config = dict(
    model='CTC audio transcriber',
    noise_aug=0.01,
    n_mels=40,
    spec_augment=True,
    arch='convnext',
    kernel_size=5,
    muon_scale='original',
    momentum=0.95,
    adamw_lr_other_params=0.0011,
    lr_schedule='cosine_restarts',
)
Rows from block 2, named by matrix and row number. Rows with one number belong to one neuron. Each number is 500 + 40 x the weight over its row's rms, rounded and kept within 0 to 999. All counts start at 0. Numbers have three digits each. After the name is the row's rms in percent of the matrix's.
# fc1: MLP up (model.blocks.2.mlp.fc1.weight, 1536x512), inputs 370-443
# fc2: MLP down (model.blocks.2.mlp.fc2.weight, 512x1536, transposed), outputs 370-443
fc1.471 105:530514468521499609471541481562516462417566500495567471597542494516573471437463511490463510481464555496492532472485449590535472478565456519543477492479545542595528442515527476534497468527402489550458463544482468488514454452
fc1.472 096:549445560479465487530541448474540519553529430552478511631515473479471557444583541542494531493494527565503464525532513476441499492496539481535444491480487536453459531513518523563464425470475504474530466518473493553574565518
fc1.473 099:511512501524518420519456481418483428499465573500550511444499548508508550558503517482547431487468512544549593468548452474551498496519503523523479557469504485506513468456529494513512470506475515556505517600501595496566494471
fc1.474 091:514481519488437444492484469504554497454501534478502502529427471487462459548533593521512492465461538529428511501583425559499454500517512482575501528527493415565476466460511531472487451491470467520512476430536568508455515513
fc1.475 110:541475471520473502482460533551449608447512493535440521475561549525462551563437484488623501454567487498526521520462478482441474472517476437561476550427481434506498518567460455514539456487480469545530564543436526476470559522
fc1.476 101:445547505461514491540497488474504521542577547540499491505474495500489516505498529434504449438447572467490456506468496561506547521519537478493538518520544529545419478543422474490526542506573494485487522545428500542456505481
fc1.477 102:534506459505457492462493458523502472479509467575498489518476522490539498461550510520559479504413476491445470483475547535519509599495523526597485471522497436512487460478482487495498475483496498462556525511592474501491545486
fc1.478 084:565489466516536463487461551499511568570426398480512519506456511507514471485489597521513519489500459512522436437509470512451511486524510484499505470507452493558475506434502461454486521563500407553497517518430519509454474436
fc1.479 107:444564482511518543556578541482524573478532463532513460513506433492471512501535464424516542502602499569473453534491523444469579624522458444500498537535479480553557471458478536550508462512547517486465569458474529532546486488
fc1.480 110:515510461498535440484503445522482503528390536507562466513468522544427536512470508445524504561497559495568509579401448553507521531483555524560537522506501439432569569492513479527506495572516568419579468537507485411465477478
fc1.481 108:514518536450471499536443512570510492487455551488504524502488559536503462489502474529472541536550498385497491459510522446483475495469523557536547543550442498451455470486488548556500535566454525443499465517462472513544580490
fc1.482 090:473489517549415481571527598532461464527505517561494507496470492455413449529423530538511447471520496515416497457443430559494529482495559505520542486511492433477462487513550571589498472491502461519563468475415516522522426513
fc1.483 097:474505543521537501513504514522460470495489501476514525534553514492528472494545455556487552508473489490562534564499494487535606510509494457514525506512564513540495441507459499469539491536541484547444424473521550450507522478
fc1.484 107:499449482459428501556536496522469511504503459421470508537517565516451491483533579535493471522471527522471538461580527528524467567425483453471496513458544536550530533507484447498529434488491551499470499499508496509575442458
fc1.485 112:473545469507545494443466505522534463540549471509490454412550454442556590494477517535495449526529528422485532484507526527397509479516472549532443464544451475533536435499441459542518547508528505497516468536482559441451559517
fc1.486 093:487463454494470479551493489486532510491492520488491486516532514508445403477565536515434539513491518479495499483546543444593518527488523515471540468508481452494519460495509453489559461491450545528522434509470478549504541523
fc1.487 102:481492490508515515466491517419462512534528513521484535411527472497485542528502488536442462528526478542526491486530509533517498407561520515533468477539491465484450447562478482533512539564498562523474499449477457453491544522
fc1.488 102:546526522533513553496496527539543570491468530518527488540557494464485559503551375399529511499505492453442530477517523468505474458500545535534493396532474561518512526513489476518502472530484569436546569454417464429547441553
fc1.489 111:463541544457516503477504537552551458473459485549503502513470545463559494551521507494538495498473438506471525562506494481528548536518565551495552434491481534516483511556452483523456531508485546482462601533505482478508532528
fc1.490 094:454445514447517510392517484549545543503529498574496480518565454478500514399481507584528519542448471453464473472458543509443487450464480506497540558595484503488511532491584537481503422486461519496559505458552532518492547500
fc1.491 104:542581458492483488546540546412520501451446518477504513484493452497507486536482485500488474488556510602450468512466519448454479526529537483491491412521456519477583505521427478462504435413497571534495532513461490509549461549
fc1.492 083:487507473460495516477559432525568492480517514502505481557500559489472531442516563480496503499460543414456523502509495507482488533453555512532473540483513490482507505497454481481452468558472505495508486449528524426516516470
fc1.494 102:512493566443505476554439514508462485452514501490489467581513440520545458528541531409523487532529486478567512451494545552545567515554488483469556468522489473452473472476503452489389501560526503480488485422502501446540567509
fc1.495 106:514514558434462526406556479499594479522429540487518495509512542497533481513474503488475540508526444534527549535471571415525483463465511469505467556491517516444522476508435446515537560485523606486490532503515500525484518530
fc1.496 101:546472440492529498510498501460461512516460499492560403472517509531481547463480468476591499519479596522519514608466475475539480491439498557477491517505512548514518459496519475562491564534629529596498507499493550397502505536
fc1.497 103:622503498423457539419481522493441521492512422501545534485426533504428527475469484502562526501487502559498571565498503492565492504461520555517520509455515519514476533532527434545454545496538496499497473438533520455442416469
fc1.498 097:481493530567542489460554418457512572462533530527535513525596487527496543471513575490580498466542571512503558505500554510519447543487463513563441485475481510503521498536505460504571550501511574570503541553433478472545465417
fc1.499 086:474514522447557474528489596497505442517489498545469545471531457554500487521495497484460422488533513485515571442506507469504562496525487499505547508534531505512492534513533523445466511417548466463523510550482554532553497497
fc1.500 135:501535458518462478554481467585508477474501528491482505531531497524446480383544579509519583538500491572498532513529559504455486493584491535476554554524497452563517432508456496494465444517460591511417454480513485504480459469
fc1.501 102:515522484484493506546534569452534513509477518540466485490539555478486505457450502531574531530495529518516499541520502508432519370454531553533522484477497516524441563471470443503482570504490509507512532478489449583482520560
fc1.502 106:478504516530471477502526491520579500522449529453470477544413499461512453475501460589526536562499495527477550475478501480452479493500508503482500474493486492498502407492469488488485472525561630474520533498512600522528496473
fc1.503 100:466441435487509521465530440519467411530513506472506462474467534541456551507475523519509464511508447497551448520455491545448489563489540520454431512565461430546512524521506494528507477477525490565466516554518460568446521551
fc1.504 083:566443516503518482467508453579571505477504491554425530519477483489479519499491545467489489467536473546446525467496471423504562508504546520494461480478496428482458549488487509489486549531469494457476463529508543513432515530
fc1.505 087:531532483523575494525498425468538414522551460426535464513453543515465442452526475505480465586527498560522470520460523500528533519570529547517487547482441506440525526458500440426463435477395504516555487511500505518541468537
fc1.506 101:591516520516503554465540491483620599453525500490468554554486464537504445528513446537499494474530508503485494441517487581393476526513501472502556573482549536454465536544468514522558509571496507454472569508542510505571444501
fc1.507 101:387437479542499449480517506517620503521525472472477534481410524505492467513558590509418464522469505492550543487465492542490518539485471464516508520442445501489477443433508445498444496478569584440486497446491614549504527498
fc1.508 111:523474537451501534514463524510450509524448526506455503494541461510484571448425498519470494515551497554491529495441533516531478544548499490507511442489475446510511452491473539428560513494502561503507501467563485544563490490
fc1.509 097:533497472484455467471519520460467477487487467526552479570565502494462479522517466451520520462507508515506516515447498504554495554453474476507541486522449496464541462485466498505559466471496523613459509471473516452485526518
fc1.510 114:439477458509490510427454530584512512481457400516516478471484510450498507501572538473593501555524527505518420524484467564468476547545564523447494514521489480542496534388551527514457531490521435516497507468443491487416520434
fc1.511 119:531483513428508492540524533528522485548406440559445487536517499508458442485535422519496515500466550513454573545450550458525465559514528497498490458548466530484514461430575492523507505518523521584392501562516432471550436511
fc1.512 105:543491544439473548530483484408523538534538490506497577501530492532486424536432461512521579467456484502557561485517552440542525529472523473517433464586407546471476424571488512521453447540565460505454554538511504486538465544
fc1.513 109:500478468513521498499490476487536462588489447488569468527482503496482538453542490535503535518495504515458497568595484488498464492533475472523481521516478447513499456530514497536528474489486526546482461508546563490517438490
fc1.514 101:503538510557510576486481483581539490661528512559550456547577506516544432416526470534453499480532509580493500484407525486448454503514511471507477512522510481513463460522512551488452520498602473434487494553524489467481449530
fc1.515 090:494570499516468477491454544486488523505584441485435468483496497580423560522453572498473487520502435541489520386513501455548483475439508492558576489542546466450501499551457476567502528502497478501556426530481507476590495569
fc1.516 096:510430436541492522499526482482508498484437493430518499583451441508530536567459497477501501516464547480522510482531501488422472510537517510542466465476451520418523523478498512524580470479489549485475509477545468473535456530
fc1.517 088:524519573508500530525468548463519515525526486534445509486508520568445429491587540605492544526594487483544547521578489557556532493442506463481555501467552470575474471440518557509445452505492480486479526491583577506476405506
fc1.518 102:507543489503486466484544525514514468530482463441460537481560504503457548500553468493470524534474561547469521483543556482514483495447532515518479502435585492493490494563495560529549497538467540515511545553502456453442539467
fc1.519 105:467544468490498485508509502574453587491529443446507541514442472516467531451502477512478479501516522443496424497530523539493587493523438563475515476561547448507537487454494564537631540493419455569537510526468539489510551561
fc1.520 098:519512531485529539457459534463542541510453486473473440467362545501488556520536601489497521563459512530464480503490596558410478516384522512502442511482522464471456444466534415395439485544519475495521557481451571526462599507
fc1.521 104:450447484454463482489488450470520509529428530450520540502493502497429536544608476525504514476457493460479436567527538471432477507518454536502527556561430429456530501562465530469506457495465410501499494508511529394471586504
fc1.522 085:476483555537547487466460514527473490608545433484455544482439462513528526510539514550531541472431575492503591535508574486602446458488453450522496501456473452513486433481437553588477536510560501486458538602515535530506464424
fc1.523 081:565477517525470500451505485443555560510488498482468545556488533485473433493515511582535496486548499528429553466524516451480470571493537503489517468422467488479526501553543534560498523529453471503437465474499608519537472517
fc1.524 095:440560506617420484525504483535518520487507529453504457586430494494492536509504528511501470567501486518452472486483486515441564519492505549515488397451478500576488563476494526500506420506444450494454580471540507472488563521
fc1.525 090:509540509534505499571469512447491468468522388445536431553562592559498524493503485536510535522454547446472562509567527515521480462515515519535487399495582498508539493458491495460535454500507491546491507468525504462513537507
fc1.526 097:444507459466610492432528532493464492486400508565439537441483435496506536526599470476517465510510468500450518575553559503444462547469496533496488443488524514466449492501486450484396510534454455530398579506520465457519500514
fc1.527 088:512531508537489551543460496488589498565486525403478487592490530486475426500523450453445546459473520491496545549515530480556454544465466470466508493526511532500480538500507494473543485539562475497479500560529524556514524543
fc1.528 082:577435534504535512468475525543544514568519486444487484489471502521537561487517510539495545461517560506477492520556522548495465582444579411550492529553466443573542469515516511462528598519516510470541475488547503596523550504
fc1.529 093:514512531498536471498472546570494537486542467579453499518610509509500501494540515504460414516474486487510522418520447508482485443517505502473557474579505493451458515563501488514466486463506542474433491573530536451559512533
fc1.530 097:451544510501453514539497538529453479503475472478465493476501431518420507603502468515589502449484510455480502566398485506497554449517523455484496435437448530491432464512514515498516551523487459521561521481468527502550540418
fc1.531 091:451460524435444475433565540455569440442450521469503472467422423481455509464532400451525538595539578483577459465561524567492449511425451540506512570528530471514430523481510570480560500514576492562565564483500516541528561485
fc1.532 102:551530535479542429488471508448486442526498414449511478476455493508553518528548473473529490506498493458504513507540566537486458474468499488493483483471434471590501475531560517420579463451553504465488477543495524453477502499
fc1.533 120:440513485500446543549483573495513487470476490446507497568486472569529475497480501434469490520601526556641462476541545538450481488572476529469485471500460500523492406542428541421548492534473477455435539530460466506506481528
fc1.534 112:550515491567534519468492486454501580472555506522515418459547462521516552521490503460495453524446464503496543507473486496539433550574490557477489538480530450524515445522490510534463537483507519487556484446538486536434482410
fc1.535 089:479469605509499522575496556493545537492488505559510552507547490468503473488471479598500438463526506522574530477562511519458540450515492466503440522526521510447550528521461474522478508510422461471455511532490538471491485533
fc1.536 088:490505427457560510540436505469452448501468458512495550561471489463432548571515509472502449472448481469478489520515617543513544496508457586567557547486555453458479545494499488495516473469482540507496512448479503569568503452
fc1.537 109:510527513519540577501521518472558416475547422476522507519520524519534370507467474519431496536469501590504463470494584531393532521546527537543514469477553529514510498540470513439464506429448483458468510536492528532472478523
fc1.538 098:590462453509462511468565505519493433450444453490511505485559548477473506496484601580492464511493512440504444600484452507487440476475433571428585536514512498535486480488583476463505542466540567539455440499538493517490479532
fc1.539 090:502416505525450522467459590498479528466583485608516444452470437504517510468494511545383450514537465492406546549450503493555514471586500501489466449512567495547462494510521542485579488491475539529518580491462470530519457498
fc1.540 103:585445513520507455459512506494515586433453539518528554579603544486505492582580508460541573519514489472537469465491547458483538530478425525482395512475484472518501514567456478590531550508497471488525501519549497465509529478
fc1.541 128:545461504482512510469495547517523460513398513535465452616487504489510477441492492490505471521530556484487534521597515528506474515460499395536506551532566463467494478495454567494483543508480554510450547538521488438519534489
fc1.542 113:481531537519569518437547579476504487500514533515479423499555429518475444527486465470511461547475495472474512522532502498535468584520550530565440570490494544512506423510401481487476503525460488506420481518579499494538477493
fc1.543 105:527469502517442439512564578497516498506539483532507517458513508473457498490479424432517452509525505530478523459481501472534516517496531495490514494492493453482509515469583511535546510493468551466527482470496422496480530475
fc1.544 091:472511503538470510531503541498403486492524561513395520510448530476474474525450413492488477500474470509476444592525549495473623479482516491494483548522537513566486441458531504480478544472481513578443454378494558491548493449
fc1.545 103:544494505487500474496568432500488562484555530461485513579501465471529464562489512467455470506467515463457477479444533526528458464509496473517498494517446466496452461563510543463503515515471536555479546496546492618508527501
fc1.546 115:448490517529494502525535558563517499485475492498540485535521548460615585539500458491446478458481501433500514468473449486491551522483533509526481523526462480481461449553498494539511477428493520490455579564509531486528512456
fc1.548 112:542548555505491527514485540470577530444460472398559440514561570490507536495467498541484540443494510520467540583516483493533524502530511485493560515553479517453511575498469529470453536514440578458463527465555549604506532568
fc1.549 093:540514508442553437501525478592547479502518487433527542480449504450484441462525472504475463567570489445515445475541538466573536476516432477506535552585486546474477514558434473497426512508532503454506523493523465505475422527
fc1.550 092:475491548529446558485467522486600474525440551514513440555555411514509517541501523579550467452525504506431465435534477434497470518543484457487454467490487473465476513445540508552544545544505491557514529524476458542494450426
fc1.551 102:466509515536516491452575463492509471522449491473454499500487522498543458461566485439459463564484511565553474455524532437508481486518545582469517480588420531527447523552514443531526469490535597506569563451473499457510439545
fc1.552 111:494523531507464472449487503449573489466487536475481531474535427517486547416517495484573499475465487549527536464522520550519512495631529524481441465510458554613508472461476551559555512505480525491503505549520531522443429494
fc1.553 096:535516474507442526553532545485479541458508577525501533475528483492523478553513513320571516529428433429541550513470541478535461530507534530473487518465524542574488498554522508460484526495510457467567506480514478498521505532
fc1.554 094:501447450500454493504473558582547491532471464439449494459569464493540524558442488430562479448570501479483460535576475496448527547494532474558510566500507446530493465520549448568500435455570462512477514528434409547516569540
fc1.555 118:457569533585522560529535461451532505456434465468459486503457548435448526499582551537450489576496544481537507458509533561563470481543452428516492513486558422482520558483534554476528493474467460499548471612617450496515474566
fc1.556 112:476532458447514539547517431483463583499506490479505454445451523600508519508485521494517520417484456460482461538552529571480514522572456471495522495437516493545499387465506505547509554535507485486566460518510470529446538532
fc1.557 117:500460435474399501462495495483467537434582526455476518541519473486447510456484531509485486531520475596551474490510478434497552532613503476501454469515458599516514506550474497437479486533476512527512490541508589533429546478
fc1.558 090:460558509503469472573436528547485430530608489557475448608516535517539450527487492471452532552463562516477487522489509549562535481432502437523447511511540487434485503513543410496355474459492499509509470489520496499548490489
fc2.471 104:531430467433515543487475453498445572521495498452528459489490560532488454517503532531518556526511499573498490560586613519499568556442478462553552463472507493501532507469542501512469567503513500546525469463521522482445437465
fc2.472 095:482501462506548510460523489463506517524557556489574479488538522535509559520491495413536545495454357493443517504464463549484531506505448441514553509482527520409430532500468566483489444435581491564486553519532477466592482477
fc2.473 099:500538489437526523487500438495469463516474556544527473487507527500479422550467500474488561533474437512492570433404527529444531471532551535477488468480436485464456491504431492470552472537515465527452483607519514445469505466
fc2.474 090:520475457513545505514489448511517464431509518540462511554497503507477511467465538566495526437542509484512480446481530536510515527529567524523503510515513464506567563496552568562465465423462513464419509553500334496512561491
fc2.475 116:479532575534491525552511421558464519525456559507455493519499446512512515431477469466422491561459580538538510463488552540492445572460508548494537483487424566448441446514482483472513546517482519519481555488506521507444534507
fc2.476 097:504523486526535497502501497532473500491496536488445526469508522463435466385519520461437472451527550532516471462500450477520483510478518487486554562533511431534434485462485525494530551508533527529570523471502455399438492517
fc2.477 101:524512482492516541505535464525401475541500507497524527462461545530492534567509517465489502486537427551514485562502565485502525407530481479479530458504508499544475483502484450560497503529518494524445549497532485483414482515
fc2.478 086:543499496555465534538426526534451453566522480498506517525485468423466538556490504520528504512436555442563420471523460555504473501536506516535477622543502517494510495540530507556459563450493523524384515465573519489508489484
fc2.479 098:439518502540529499485478547598399526537489545513500475476461486486526531455530480550548472512519529492466458485515514461520523420518464427517491527525578456526498519454486482492502546574447531503509508514499535487537563519
fc2.480 108:459562465487578473500566478562460514580491488537527444425489532484455488497588430506476468508541497515500459526519481469484540462482507523497538462493596511446525498498489453467565505548514502501566559621480470507559506520
fc2.481 100:498463448490457496477449477567566507519502500460549493492455511500484509504570494517628545498520453440610433573470537490471490543485438464508509506543539469478500536477464526501540553542563515480497472556461519529547470498
fc2.482 094:485587561502422442519489525546479485530447511513536472501526498478430557593468534474554496503482459541491507478508451581480436571524411534511528525465518503545495464567526523500475539487572524469512407523443547444503446500
fc2.483 105:498525518489506578414451470482496495469505508553472393481457512494528502470588471454519499480508471494444574451524504467524481520520443466466493513556508427505525488538523524547461468482527568568487445485568562533502512516
fc2.484 104:513470472498579450398481478562450514521505491455534496520470423547452491492526498455521510503524487486489531536495469526468451470513555557510494470455511517477425517555539480385478506465519540532557458427499464476490493476
fc2.485 108:453485469483430546513469464521579511506565527603501471480454541443484553499463533519528498446485487550476432440568473498508525443430564488557492477514518572536458545496563512527475510455534453529543463496482527484524512576
fc2.486 099:520437531485473521481455454532475500538490468513476563382459548526568525559513455567554478523499497524498553377478471611488483564419510465511445491516464501460528485475525550536483470565507490472541509508493480507540479558
fc2.487 113:503509513423533499526464475425561551477523495487454481399399510531516522476451494516543498522499455452491479539504487478438512517551547515515502472489514562536450531504467451517438525519527476565446466433502438523507524470
fc2.488 114:637496516457521514448439476499416439447443515488536442469479518508529520431494543477461505594464459498513400524481505484469560441552492562511480485453531523491495468478505518565531428556539468549482491520564506433468482554
fc2.489 109:441502471494500548579490459468546495490530498408458532451483617478442535468471488445454536518542497527462462483518532472556525499571475505471513491485497491471517489492540496492448482515496459564582496513470479465483507441
fc2.490 093:463549519482544443498472465506529489569453530480483448496503544520525448524482531486499483579461455516431523496535512450456524420500512516506501555505512528518508479514474545512484518542528511485493503516524621453471524512
fc2.491 098:502540485500497497502577511561521472470420511449484466566530542486536497466480517500508477524555510537473547521498501514489458482468441424491485534501532508513525463413509496456608534522481493525549529517474459475570587460
fc2.492 079:475519511465493547498452518583481496491526457472492501511451450548410486461471462468419495451508515507466430499497488478509520466439452466526446533470526563472494488520439462504502526485461575475545452529468578451547522450
fc2.494 105:492502433442445520334516525490477493524513512537483490546519452464491487456546532554555545489520488406413562523484445501427438445483554508519489550469488517528487554454454479533494504502561482556437479475453594482478510479
fc2.495 113:498513477521548530588504542487515515525424553502530490396479521523497502483503480478497448537504499538474461507437530512474503552494436540526521495510501547531454514510515479489604538492507458472473506447478465516497480524
fc2.496 100:564496467544501549499555477515534417432472486502471490493512473436475494479500484530499558516554480475472548515517489554496461450496538464510479562502508487516515492491512433416512427473551509503552478427517524500476508488
fc2.497 104:472464494452471448526479515534499488553488563483442488464456514530543424495518521486473516512522523472460521447524464472459475511546559521482544497484498498482465602508527414460457518500581487482526493495537517459513513475
fc2.498 096:468477418545475577559477537528474512479521490524501481533466481478479520420475520522512483458510542518484550593509452531462515500454530474516474485477534514532467479477517451525460544576508497602525493488502538434481498502
fc2.499 091:516559496436468557439500558511386586571520424467515432457473509510494515524526533493484484446453538476519527513542536459442457530450545541466485485467534542498478497574512532526485551496504471494531453503542497531379481544
fc2.500 125:509471545450496499530479459513543526449525554492508503502503509549568498515490566481523531490477505492446480520427462450514495502461466489451477491455460455420504511525511511573465505496480438436508553552495489534453536473
fc2.501 110:554485513482493532461522509487560492586503544546470427474450479464532473505428462505453545450469502462457521532550472558512469527496573498485553439490563462498490513479517612522505487518515533514513560507485423475516516436
fc2.502 102:464515457517440470470542510555554482502542440568572582486556535511525539507559532500563513409491498492497491476544517500507438506507508465582500461542504510445492490503483479468552515490496510512547553418397453551506525471
fc2.503 108:505512466488528563557545482505492460517549502500543453539470545515438487513498445451501514559469594471533517481526499489465501512544422483518476521485530489481519463529514456450515483576481504528482492532443466483512459471
fc2.504 085:578566463551484506488485490545559492495437467565505559447481525516475534583418485562455471541514538440491504551418507498499479494512497589491481482470527559467568502521541511579510539527547523460556476556545588503488563553
fc2.505 090:505566532524507496474526484494525460512513556517432416476556522536523506481490553442505453525530535537418501579467542514436509464515487542576471526472520507459480538489434510462426443529505600440517523480458497496560566531
fc2.506 098:499546502486475510522513464448549492476418492489487510486531486457469509465460524546528566545504528526557546470431547488537445365530517463481474494535448445517592459515458565442545489540540563459536462504489469533510516564
fc2.507 094:516486471501539473554447504547515484486513474523523544485472464503512482521499480434523463464559544534554517504532448495597524495472495540560525503475400542535471521497500478479452528471515504501552505520547472500413500529
fc2.508 101:582522542473488489428575544518578548510477511486505490494517575427527489482515441479427474520547463495525577508441455511437493490480636491483479514460504465500516523495496555449466443490464414516506504533526531519581522480
fc2.509 101:420491499514620422581507530461512475530481593483489493457510503549460501503530432465454566496503488592465590432502442544439477408486449535531477470524457515461539459488585465563432495489532452483513480534554495486485607464
fc2.510 114:518512506396462498465483562582552533502460541518475467557552471442563529500534447526498506530485484394534398528518463470438476500467520464472485538524507436478490498490476553484498510491473519499504489470471478520403545506
fc2.511 108:560533507458462497468512495526421571481429508505464556585482621535563435538521548507482487480535514512492501406477534514415528385420494492443562426545483530529511493501468514455485517570493449483441483495579513414458475463
fc2.512 101:520541487591491556539502541402526511535475489434506506468533474537542564492510421534503479494471468463545528566448524459446568459491455483549440468567429449522517494501413490371481540475499586483461525532517489499495461558
fc2.513 109:488474490527462477508477549548539472614561489544504471493570470565486463497441503407481513429430497469471522456455523539521477454465464558508554539437498521479519434504451445563518539530425547441513524540509461479538469480
fc2.514 091:471525544522479506454511472482538500547484447482485418533493538522547455525500396455485527501504457519485481611491464515456504506459471525538489544502501525523508533489476567450523546542475503488504497418526433552517539508
fc2.515 110:469535550460464489476495511487412523479440498547447533496496484533495536522516440519446474509530539478552532527503471578544478524539520527525522429388457476504593495479480489471545522443462524476477494518460402476515485471
fc2.516 103:469524568517506494473459455474551532534488460459522451459466454455528549420448477467493470497454471545563508515498487477523420524469465519475522397479466475476480493479487514461570443548492474456411506540465504512540516448
fc2.517 092:520529490559496426523477458483500561506534442478535469473525546497493470514468499483548403488473479542550468501515508471504549550530480512456506500443493420429468442465444503477476531507489537578469526509464466529534483528
fc2.518 104:480494474487480505484462491508523452417491497476500531455493468511422478529475485490478510539466535447475476461432548455490505420500484486491488509495550554516519577483476460486463542514485527525483495546482450493564526547
fc2.519 106:471453570532484426458485507500520448462521506500512494446506577502519555508491463511497514523482449482607522566435525462504595500484529566461537471544500487561442449530520522489502406572533454539477479513483513539515509534
fc2.520 098:515521468604421461538471494455472486545474573507478463517500488454515531463571483499518555515449572503466513419472496496460516497490457517557514467496473463490475526476494560514466503503450563462488485408459538562443424532
fc2.521 101:488512505519521531447520432555450510451540479545532498569531466480545453489494563523430424541523462540539439436442459508560451421481471539479513474484536513562510437501510487449423533544571530567438500454490526518469510529
fc2.522 089:482508489461523472596435472426508480575536512471481456426451456454505498427497481496482531467509537482447589548492504486493538433527454573567543568486492515483568522458448463500484519524475479526525505573564537496438538577
fc2.523 082:521542459528491447558462466483472547557491494449534495506536446529489549539513450555448506479547469503472498512446470502519510421495464491507535521508507618506548555521489539526504538466574418479490498497434485517465503473
fc2.524 094:554481543566512496476482530492460647552472512533432562467522494481517522541525482560511534438484506550501501537479482497569521488470498444488495491460487476533453516515528512522552469479528493523447516492489502449445485385
fc2.525 094:549473530521534514484488509488526516450489502532446493551522508404606485512456510461510506501485536436596538541540457535460527503468509474483553483566489530509502536432494507455479453498511477465506572538473533533460532485
fc2.526 097:551495512509470445583500476471531476434508451470508439513543515455476550517490453580521570535437504436475523497473476496496497447503508414564512531507486471529470490503508447436505496496495500528504575444486603470474461517
fc2.527 087:538495514510478471426495474558523535520455499538513460570444469487503480489425461574472485470536498470473508537499535567529474459467536503473552403516512489511454522478590537519441526498429546464478502468512494562474508516
fc2.528 090:495465468495485494534556516568579456568523507528549494566492573559399484517558582570486495492506494504498525453488488474508487526483517519451592534578468462599485535484519489446541516470467449514529466433522494506476409472
fc2.529 090:471484515452484490507485456483490515497468470439495592589462468526526478617522490586487575565526449494508455555547507574592516439493522511545444497540487499491526491543462469468457471424502456495487551528447503522512477436
fc2.530 098:496480535500533550499516516433512519518485452414483516556479473468447409516464475536445451493449556527474461518456531552493459611494483479489507545558502505525500529505496515502604457453474452485451434465510511466491551513
fc2.531 093:485531514543624536514460541511563470568513462511503486557503453467494443475483508537536500524447520488518482516507429463483459466514516489532484524397518454511431566548484451537529539484479469451436504528485544521514507511
fc2.532 101:525501490477524517488526539475560523484476449502490477521513460426523483471462503527482408492539503514565490498483547529499515569499459523528544469506561534548508423518487436463508503525564498531494552561496478556522530513
fc2.533 126:451441500564496555430423445518503490506576505450577449525467547417533503518485484447457533512491477490529506518574578429534499516478464486535429539516501509438469569466475416471479493604537509538559541482487497460522444538
fc2.534 101:522496472588520498541450495553550566539521481463451437516532532472441480469467461519542518539475447452465572445499439456435514413499495578491452524495524450516503446499605495504559380533532547520482561585532439561535487489
fc2.535 095:491495559497499475463522560500472490474453476517590531529532497553471520521452478533513485481438366496556507514499474546485484553517528502467436518505466471462493534446490538506515498434419507548451492542550447567498460538
fc2.536 081:487481489508492540477511459435539457524562463497567535507510455493493500488442497467616459479542482499505502554460474546556497586511498532506480581520470436517445548562485496463536573475536532457558505488464434492515456455
fc2.537 113:542463486497435564533465578551537494529492427486514512570435460501556535521526415471450568460475490501545485571557474485509466444532512535534553459480497479509520483521544426589466470526520489514486461438486529631510479539
fc2.538 094:504459571498478529452449527515548484550473485525527496471513454473567449462526522577485465534431494528481516459489544477534495498455528517474576503411492465522403423513491528533485490531429514472432580524463487429522522513
fc2.539 089:559481516510593493498508541446504499563575595486503533588460461511491490483553538468429520462569463531472478462475455500538491533511510516517471573515523436588472518444485436515457515503478456555493487453491523570452542447
fc2.540 097:489549484392549509497486457520483555485508564500467566574439503496513508486440505455501473526472480460575493514433522518533492505523445512491539485493594495474465530538481525559538511518548458536457534620492456432500479506
fc2.541 134:566533550520443491464550514539526522480509461494538448557514558515537583527475485489484538508464551535512461611469492495534544515513495550484550494429696462489511484511518513449531450499533472469466504498470489571490545495
fc2.542 106:430516520515492575566464541487520529479467520508538383469500593524516588543471499532455489471518492529502598528485581455417490390531467500482505501460490536499526485530457459512490441553469527481478520479535504492497478518
fc2.543 106:492522501553494534494475476510495437534531580494523460521435487500472550488457541466466491463471475469513397504517493544548591501455498510558433517488496536491480488502461487474430439490505466451512487480488519551462490522
fc2.544 092:433486454478467433501497535482435428504497501422480512488542390506479523524541513576469485604511522488473517480515488493562504543431465529496579503556575455448511572445508626566503493389445553434473449452523496534494489532
fc2.545 108:520537433444497541576417452528505493496550437451446489470486544553454468456529512496451579519569496487511505544479506533467489545522580489544542514505422501481532519504439477521536552444487511468523479566494440432499468527
fc2.546 102:501577399546530475500480556477396457529520503449576490481501550460514510488463527424545521462550499499455479476491538448506466443550524540522544499458530533479486479520494468479459439453493496528558506438503512473473532412
fc2.548 106:526484489440469449472489470542460460464466520534450474609554488469485455504446470454458559501471505507465525553458503532502493462471515510499497432468528482430460514505475542519451480496547498521542548469559630524466517492
fc2.549 089:533506456535512439523488504463538558510494461499471534483515544594479465474459528525443525518488488475570548507501490546559549477511511533487558595472489515420491510520472467565565467496498489507501419520509496451473547480
fc2.550 091:499548533549493484500484531530468489467513516568566542493534508418538490534487505538489583473511495533556464492547489500428463508459568481463419447538545510489467484456508484482494482540475515486590469560431421510474457477
fc2.551 110:448473511468524547430440433520476474547543538551494513500507577494595489483517506534594511398492539477496464507477473484520468507454508444540520439552525527499521502456494463509461561447509473407541475527511495511448514565
fc2.552 107:423442466475479460568512558506555531476545554496549440470470534506495531487461527577458510478465507436509529403574475467542491517457492466477452483431502473503534507489500515527428447549431524510499509500516459567560519535
fc2.553 096:460503444489574457543508443520478543539479517445554468494521529486464554518553456495461573519498540486489555550471481568469500478527447545424424428465519563531466519512499463442516466478573541422512531475517513451453570515
fc2.554 096:485484530553476436409521488510420544498458499513517441510449577547506445525503543412519481459532553502469510512504565549454451484530408482543515521521485492478521547534449496582549526496508543558496528491480558446483498520
fc2.555 125:520555419394511540492444412478511557544473484532487435495462534542572519470446495452492539513541524470491507479455454575569513537551488487476469545485576483504502515512527475529474501560549420577457577510497407515444501517
fc2.556 111:481474482528514468474518508549522462475504451507474466565447486525458546515507502480472502501475527519526536451477580516441554467500468500469553495519516518490534507489498506497497371462473486517438520551448436556575483548
fc2.557 113:446512487562512507489582451556503457501505531436524495494502416493495480512492540474399565465507505549494504497555559532474528536448538468613560419542491509430544538570452503528505443455566473521481466482494440462440467530
fc2.558 090:533448531509514545488511505504549474493547474475461477517478482504499499456551510484467510545489605525449429576516524481519441475526516508464508434463583478502465510453512509504465459494481488459471544406526453513507426489